Rows from block 7 of a small image deblurring model, named by matrix and row number. Each number is 50 + 10 x the weight over its row's rms, rounded and kept within 0 to 99. All counts start at 0. After the name is the row's rms in percent of the matrix's.
After each channel's rows are labels from the 100 images, of 14976, where the channel reaches its highest value: "top examples" is what is common among them; "patch colour" is the nearest of a few named colours to the mean colour under the peak. Only what is clearly more common there than usual is listed. The data: numbers of one to four digits printed on busy colour backdrops.
# conv: 3x3 conv (model.decb.0.0.conv.weight, 256x512x3x3, standardized in use, each kernel summed), inputs 0-127

conv.6 104:43 54 60 38 57 61 53 63 50 55 49 62 45 49 53 53 56 50 41 61 65 61 35 52 56 61 39 58 57 44 58 35 44 57 51 64 48 60 46 49 45 52 54 52 62 50 45 62 48 54 50 46 45 43 45 41 40 53 43 57 53 41 54 57 43 47 44 51 49 37 55 64 48 50 41 61 62 45 49 35 59 42 40 41 47 56 44 45 48 55 34 58 45 56 53 40 45 47 51 36 56 55 56 25 58 41 58 44 51 46 55 53 55 45 58 53 44 35 64 62 48 65 47 47 48 49 49 49
top examples: green ink
patch colour: black

conv.94 096:54 52 54 51 47 43 50 60 49 52 53 44 53 49 47 49 53 55 59 39 48 54 52 43 47 52 58 58 51 52 56 50 51 46 38 55 52 44 43 54 52 50 46 49 45 55 58 45 61 50 50 50 43 43 52 56 49 46 48 51 55 51 50 53 57 50 49 50 51 49 55 45 48 50 52 49 41 49 51 50 49 41 45 52 42 52 44 48 45 49 46 55 43 46 54 46 50 49 44 45 49 56 50 48 48 49 51 49 57 49 51 46 51 53 49 50 51 49 45 44 51 41 46 50 46 43 52 46
top examples: bold; black ink; white ink
patch colour: black

conv.217 117:46 46 54 55 53 53 54 69 54 48 60 49 48 50 51 53 73 70 68 59 27 66 55 54 47 59 77 37 50 57 78 54 54 46 45 69 62 40 55 62 56 46 47 45 47 50 65 47 62 57 49 46 38 50 50 49 53 59 52 45 48 47 55 61 58 44 56 48 58 53 39 62 66 51 51 41 50 53 62 50 65 50 32 46 48 46 47 55 57 45 50 46 53 48 52 60 47 55 50 46 45 54 63 62 64 53 51 53 59 42 42 38 65 52 52 61 53 49 46 53 36 57 56 45 49 37 45 36
top examples: on a plate
patch colour: grey

conv.121 105:57 42 51 48 58 52 44 65 59 49 47 55 40 48 49 59 53 64 61 50 55 65 58 34 63 49 51 60 51 49 37 53 46 59 56 49 49 39 57 50 64 53 45 64 49 45 51 45 56 61 44 51 42 46 47 51 60 48 34 56 53 57 48 43 54 54 50 53 53 37 59 45 48 65 48 49 58 53 39 50 45 53 57 44 43 57 45 46 44 61 41 43 48 55 51 53 43 37 45 60 54 52 52 46 50 59 42 57 41 64 50 45 44 63 49 51 61 43 57 45 63 58 66 60 44 65 47 49
top examples: length: four; orange ink
patch colour: brown

conv.22 096:46 55 46 49 49 46 41 38 62 48 33 62 55 46 46 47 55 37 39 55 51 47 52 47 56 45 52 61 64 47 47 58 45 56 51 32 45 42 49 38 58 56 51 42 47 45 46 52 51 48 55 52 59 69 40 51 52 58 47 45 52 48 61 49 38 57 44 43 56 42 36 28 54 50 42 38 53 37 29 35 46 54 46 46 45 54 43 51 39 54 53 54 59 54 43 59 62 55 42 52 52 61 40 47 58 55 58 41 49 49 60 67 50 56 42 40 45 47 66 61 53 48 67 48 62 56 48 49
top examples: on a plate; black ink
patch colour: white

conv.130 101:61 47 44 48 53 51 44 54 46 53 56 53 54 50 45 47 59 60 57 61 59 48 52 49 50 43 44 48 51 47 60 41 47 48 38 51 48 34 51 58 56 58 57 49 55 51 54 61 45 46 51 50 40 48 68 63 61 58 62 45 45 48 49 54 62 54 76 62 53 50 44 65 43 49 53 53 58 55 54 51 60 61 43 52 54 53 57 55 65 48 52 46 61 50 57 74 42 53 43 45 57 38 57 63 62 58 54 43 45 53 46 56 47 54 58 53 77 62 40 60 50 45 64 38 42 64 55 50
top examples: on a plate
patch colour: grey

conv.201 093:51 46 59 47 50 49 44 49 52 50 52 54 55 47 47 49 50 57 57 43 54 52 49 42 51 54 38 57 58 41 51 54 56 46 47 54 48 46 56 48 53 47 52 52 60 53 55 52 60 47 52 56 51 56 53 62 52 54 42 51 55 55 54 49 59 52 48 54 56 56 47 46 48 57 54 52 53 48 47 48 45 44 49 52 49 49 55 53 54 48 52 58 62 46 59 65 51 55 56 60 51 50 44 61 52 50 48 55 53 51 56 60 55 60 52 48 49 55 53 55 61 44 48 48 46 56 54 47
top examples: the digit 7; black ink
patch colour: grey

conv.31 106:42 46 46 49 53 51 54 54 69 43 49 48 58 48 62 47 59 48 32 51 49 50 50 66 52 44 52 55 58 39 45 66 56 47 56 38 58 55 55 48 38 48 56 53 34 59 57 43 58 46 52 45 65 47 56 53 44 50 39 58 57 63 67 43 56 65 55 61 58 52 42 30 62 60 44 52 59 48 41 52 46 43 52 57 57 56 43 51 39 47 63 55 54 69 56 49 57 60 50 56 47 49 54 49 58 51 58 45 43 42 72 51 50 39 42 47 46 33 53 67 54 49 47 70 34 44 47 59
top examples: green ink
patch colour: black

conv.187 091:52 45 54 57 60 52 50 35 41 61 45 47 60 52 59 43 42 41 34 46 68 47 52 57 56 46 33 68 42 43 36 67 40 49 51 39 51 58 41 37 39 50 58 60 52 36 44 60 38 51 64 50 46 48 48 57 52 53 51 43 52 45 66 57 36 47 55 50 54 44 57 34 44 43 50 64 51 44 48 45 66 60 60 60 60 53 54 39 43 51 54 52 52 50 52 56 40 39 40 42 59 46 54 32 54 61 60 34 45 29 60 56 35 35 45 39 50 40 41 52 59 56 64 54 53 73 54 56
top examples: on a plate; length: four
patch colour: white

conv.210 106:40 48 59 39 59 54 50 50 55 53 61 59 49 45 58 54 59 73 55 64 28 54 50 57 40 58 60 33 54 49 70 56 53 47 57 51 58 50 59 79 61 52 55 45 47 49 60 38 44 53 51 36 54 60 57 36 56 50 43 51 34 52 50 54 38 60 57 57 52 53 38 66 76 52 47 31 53 47 51 40 61 41 45 58 38 32 48 55 48 49 58 51 52 50 46 48 47 50 46 45 39 55 39 58 45 40 50 59 65 46 53 46 48 49 63 59 46 44 59 45 45 40 34 40 51 31 49 48
top examples: on a plate
patch colour: grey

conv.28 106:39 52 53 57 66 55 59 41 58 49 57 64 51 55 49 47 48 67 59 58 44 54 56 61 51 52 57 42 43 66 61 63 45 57 55 56 55 57 56 47 58 43 55 54 46 47 48 46 64 54 56 49 51 62 59 46 58 49 53 37 43 44 55 54 52 59 50 49 50 47 44 47 59 51 49 55 50 55 56 46 64 60 44 48 55 56 49 48 53 46 65 45 57 43 44 58 48 55 51 45 48 52 43 59 49 48 53 53 57 46 51 54 59 41 54 58 48 42 49 37 54 48 50 52 61 36 48 47
top examples: purple ink
patch colour: grey

conv.212 056:51 53 42 49 48 51 44 56 49 41 50 47 45 52 57 47 55 42 56 57 44 45 41 51 52 52 49 50 47 51 56 39 55 44 44 47 46 50 47 47 52 55 49 44 50 53 50 45 47 49 44 49 45 52 48 44 46 45 51 55 51 46 55 47 53 54 55 59 51 52 45 54 50 47 50 50 53 51 48 49 51 55 47 47 44 46 45 55 49 50 46 46 51 56 47 45 47 57 41 49 50 49 57 51 48 55 41 44 50 51 56 51 49 43 54 53 59 49 50 59 48 53 53 47 45 48 48 53
top examples: on a plate; length: four
patch colour: black

conv.65 107:67 58 63 51 50 46 39 45 52 47 61 51 47 55 65 38 47 58 35 36 48 62 50 39 42 51 39 52 44 53 51 65 44 56 54 59 60 55 59 37 37 58 54 58 49 56 53 40 51 48 55 66 40 41 58 53 45 52 43 43 52 52 57 43 51 53 50 60 58 50 54 49 42 43 46 49 53 49 53 51 45 48 57 60 49 61 33 56 46 61 50 49 46 41 44 40 63 42 42 48 43 54 58 56 53 42 60 55 57 47 42 45 38 49 54 51 39 56 34 48 62 47 44 47 40 50 55 51
top examples: length: four; white ink; black ink
patch colour: grey

conv.161 104:36 49 54 45 67 52 39 46 51 54 36 42 57 61 71 49 56 43 40 52 48 56 56 65 52 51 45 46 63 49 43 49 42 47 64 44 44 60 64 42 34 51 65 45 52 51 44 41 57 40 44 48 48 50 47 39 40 46 54 65 62 48 56 41 42 57 46 35 45 46 41 51 54 59 56 49 44 38 40 48 41 55 53 57 42 73 41 55 53 45 59 38 56 53 54 40 62 50 57 53 53 41 45 49 57 58 60 47 54 58 54 69 57 53 29 29 40 47 57 44 48 48 49 55 60 56 44 61
top examples: length: four
patch colour: white

conv.85 109:51 56 45 55 55 52 45 61 50 44 51 44 55 49 62 48 54 39 41 61 58 54 48 38 48 54 42 53 46 51 51 46 52 50 47 47 44 59 46 43 46 57 48 43 57 51 50 53 60 49 51 52 54 53 50 58 54 57 41 63 46 56 69 52 60 50 60 47 53 42 54 44 51 45 50 52 62 51 44 47 51 47 43 51 34 60 47 53 47 51 44 43 38 50 58 49 59 42 44 45 52 45 52 53 50 56 58 39 47 37 57 62 51 46 46 48 53 52 59 59 61 56 70 48 38 54 50 62
top examples: black ink
patch colour: white

conv.214 098:47 55 51 45 64 65 45 61 41 43 71 48 48 47 62 54 46 61 68 38 42 58 36 54 52 55 50 57 47 56 55 44 68 52 50 69 56 44 61 70 44 46 55 56 41 47 54 50 63 49 46 45 54 51 58 57 53 54 54 44 39 47 37 50 54 59 51 57 51 55 43 67 65 51 41 51 44 52 59 50 61 41 49 43 43 37 46 61 52 51 61 58 59 56 54 61 56 60 48 64 43 60 43 58 41 56 41 53 59 54 57 47 55 54 53 53 33 52 53 47 49 52 49 53 56 37 51 50
top examples: length: four
patch colour: grey

conv.171 102:58 51 57 57 45 58 52 52 52 55 41 51 58 47 53 55 56 40 40 43 58 56 52 38 55 50 45 58 48 34 41 53 48 46 47 41 51 50 47 46 47 57 70 53 59 49 55 52 50 51 59 54 39 51 55 59 53 59 50 48 58 42 53 47 55 49 52 48 55 45 54 38 46 46 56 46 63 50 49 38 48 59 59 54 46 57 44 42 46 52 48 48 52 44 58 57 47 52 47 52 53 43 56 45 56 50 55 54 45 41 45 55 42 54 56 47 61 51 56 60 59 52 62 32 47 67 51 59
top examples: black ink
patch colour: grey; pink

conv.250 100:44 55 42 41 56 47 44 45 58 47 54 54 41 56 57 54 50 46 49 41 40 56 44 62 55 66 47 52 67 51 50 55 52 55 43 43 57 61 50 54 40 46 46 66 44 49 51 52 54 48 62 38 50 54 41 47 56 44 61 44 51 55 50 62 53 64 42 42 52 52 56 47 57 57 48 47 62 51 57 57 47 49 64 54 43 51 52 56 49 48 66 57 53 62 56 51 52 52 55 51 41 63 52 41 43 55 49 52 51 55 59 39 49 38 47 67 47 46 50 56 43 57 48 62 70 46 60 51
top examples: white ink
patch colour: black

conv.20 098:44 48 52 63 62 58 51 47 54 59 45 51 46 50 54 49 41 48 50 40 55 53 53 45 61 64 49 44 41 55 52 52 55 52 48 54 52 55 48 47 42 45 63 50 58 47 49 58 46 50 57 49 46 45 54 48 43 52 55 37 50 48 47 55 45 49 52 56 48 50 52 50 44 40 41 48 53 48 53 44 50 42 51 48 52 42 48 49 57 48 46 63 56 49 54 47 53 44 51 53 43 46 43 46 47 53 55 45 53 49 44 44 52 52 39 53 42 50 49 57 46 44 53 47 50 50 55 49
top examples: black ink
patch colour: grey

conv.196 100:44 59 66 52 68 53 45 53 51 49 63 45 51 44 57 59 45 67 56 39 38 64 52 51 49 60 54 46 46 57 54 52 57 53 50 46 54 51 50 61 52 52 50 44 55 45 63 49 48 45 57 43 60 44 52 53 54 44 56 44 46 54 47 52 57 60 56 59 50 50 36 54 59 50 49 51 48 48 58 47 50 55 44 38 51 49 57 58 52 49 56 59 58 44 53 50 44 54 44 61 41 58 45 64 44 47 44 51 58 51 50 46 58 53 51 55 42 50 53 45 51 49 39 53 54 41 43 46
top examples: on a plate
patch colour: grey

conv.209 097:42 48 51 54 49 40 41 56 50 55 55 60 53 42 40 56 40 54 61 37 44 64 51 36 51 50 56 55 53 42 52 47 53 40 46 42 50 43 58 60 52 45 60 52 42 52 53 47 51 46 53 48 51 44 61 50 65 47 36 41 43 50 45 41 60 47 45 57 57 50 51 51 65 43 49 23 55 51 58 41 39 53 49 37 49 38 47 54 60 48 50 47 67 49 59 61 61 52 55 61 55 41 37 63 49 50 40 49 53 56 55 51 57 50 52 60 60 55 54 52 52 44 46 39 47 44 57 52
top examples: length: four; black ink
patch colour: grey

conv.229 044:51 54 48 43 47 51 47 55 48 50 54 54 44 50 52 53 55 53 59 58 45 52 43 58 48 53 62 42 56 50 56 39 54 56 52 51 49 51 50 58 48 56 47 41 55 51 54 48 44 52 46 47 54 56 50 41 50 50 54 53 43 47 43 54 50 56 52 48 46 53 45 64 51 48 51 48 50 49 51 47 50 53 51 49 45 42 48 49 49 51 51 51 53 51 45 54 50 50 41 49 48 47 49 55 53 53 43 46 53 55 51 53 51 50 52 56 51 49 57 52 42 53 46 53 55 46 50 56
top examples: on a plate; length: four
patch colour: white; black

conv.178 115:59 53 59 51 56 49 72 37 45 53 56 53 45 47 50 48 46 42 53 59 25 52 41 40 44 61 49 59 48 51 37 62 55 48 54 53 50 34 56 55 44 53 41 46 57 41 41 39 61 62 54 46 52 51 50 61 45 50 56 39 68 44 68 55 48 38 49 59 65 49 42 56 46 44 57 56 49 53 47 54 38 50 55 48 51 55 48 51 54 53 60 57 35 56 52 37 56 71 35 43 37 60 59 47 50 44 50 67 57 55 47 37 41 44 35 50 35 34 56 54 60 54 56 61 55 62 54 54
top examples: length: four; the digit 8; black ink
patch colour: grey

conv.198 109:70 58 47 48 50 59 65 66 60 44 43 39 49 44 47 60 49 38 50 41 41 55 48 50 51 62 60 45 46 42 46 52 57 50 50 59 56 52 34 57 33 46 61 50 59 42 49 47 42 64 38 49 35 49 55 43 32 50 49 35 57 44 39 55 38 36 37 49 38 37 41 62 57 48 33 51 40 51 66 38 50 38 54 46 34 47 36 58 48 52 37 55 42 39 47 43 36 44 54 53 45 56 38 41 45 42 50 53 63 52 44 35 43 33 47 38 28 45 33 48 36 48 30 42 59 46 62 40
top examples: length: four; the digit 7; white ink
patch colour: black

conv.83 109:48 55 51 51 47 55 53 45 55 52 40 51 56 52 49 48 52 45 43 45 48 49 54 48 51 46 39 61 46 48 42 56 48 48 58 51 49 49 45 45 48 49 49 56 45 44 42 51 55 55 59 60 55 46 44 58 50 51 43 49 52 48 56 50 56 49 49 46 56 43 57 40 52 51 57 54 53 48 45 50 57 44 53 53 48 54 44 52 50 50 50 51 51 52 57 48 55 46 46 57 57 53 59 41 45 50 57 57 47 46 50 48 41 47 45 50 50 47 55 52 56 49 51 54 44 59 51 51
top examples: length: four; white ink
patch colour: grey

conv.194 118:58 50 54 58 52 56 36 37 40 46 38 36 47 45 62 50 46 40 41 51 72 39 46 62 53 41 36 64 47 45 39 62 46 50 51 30 46 46 45 37 49 50 55 63 50 40 46 54 36 51 57 57 49 51 47 56 51 47 53 43 47 47 61 58 47 47 56 46 49 45 51 29 29 48 47 67 57 40 44 48 68 60 56 62 55 60 48 48 39 51 49 49 43 46 44 52 45 34 41 45 59 50 62 47 51 68 53 25 35 31 63 53 40 39 53 45 65 33 48 57 59 63 69 62 47 68 37 49
top examples: on a plate; length: four
patch colour: black; white

conv.185 096:51 52 52 51 53 55 54 53 56 55 48 51 56 57 54 55 57 46 47 47 51 55 51 49 57 51 49 53 52 49 49 58 51 54 52 57 52 55 51 50 50 49 51 54 52 54 52 53 56 49 47 54 54 54 51 51 51 52 56 59 54 54 49 51 52 54 54 48 57 53 56 45 53 53 49 48 48 52 49 59 49 45 59 52 51 61 51 56 44 53 49 54 50 55 56 47 58 57 52 54 53 50 56 50 51 49 54 60 53 52 54 54 56 49 49 52 53 54 54 54 54 52 49 51 59 57 55 58
top examples: length: four
patch colour: grey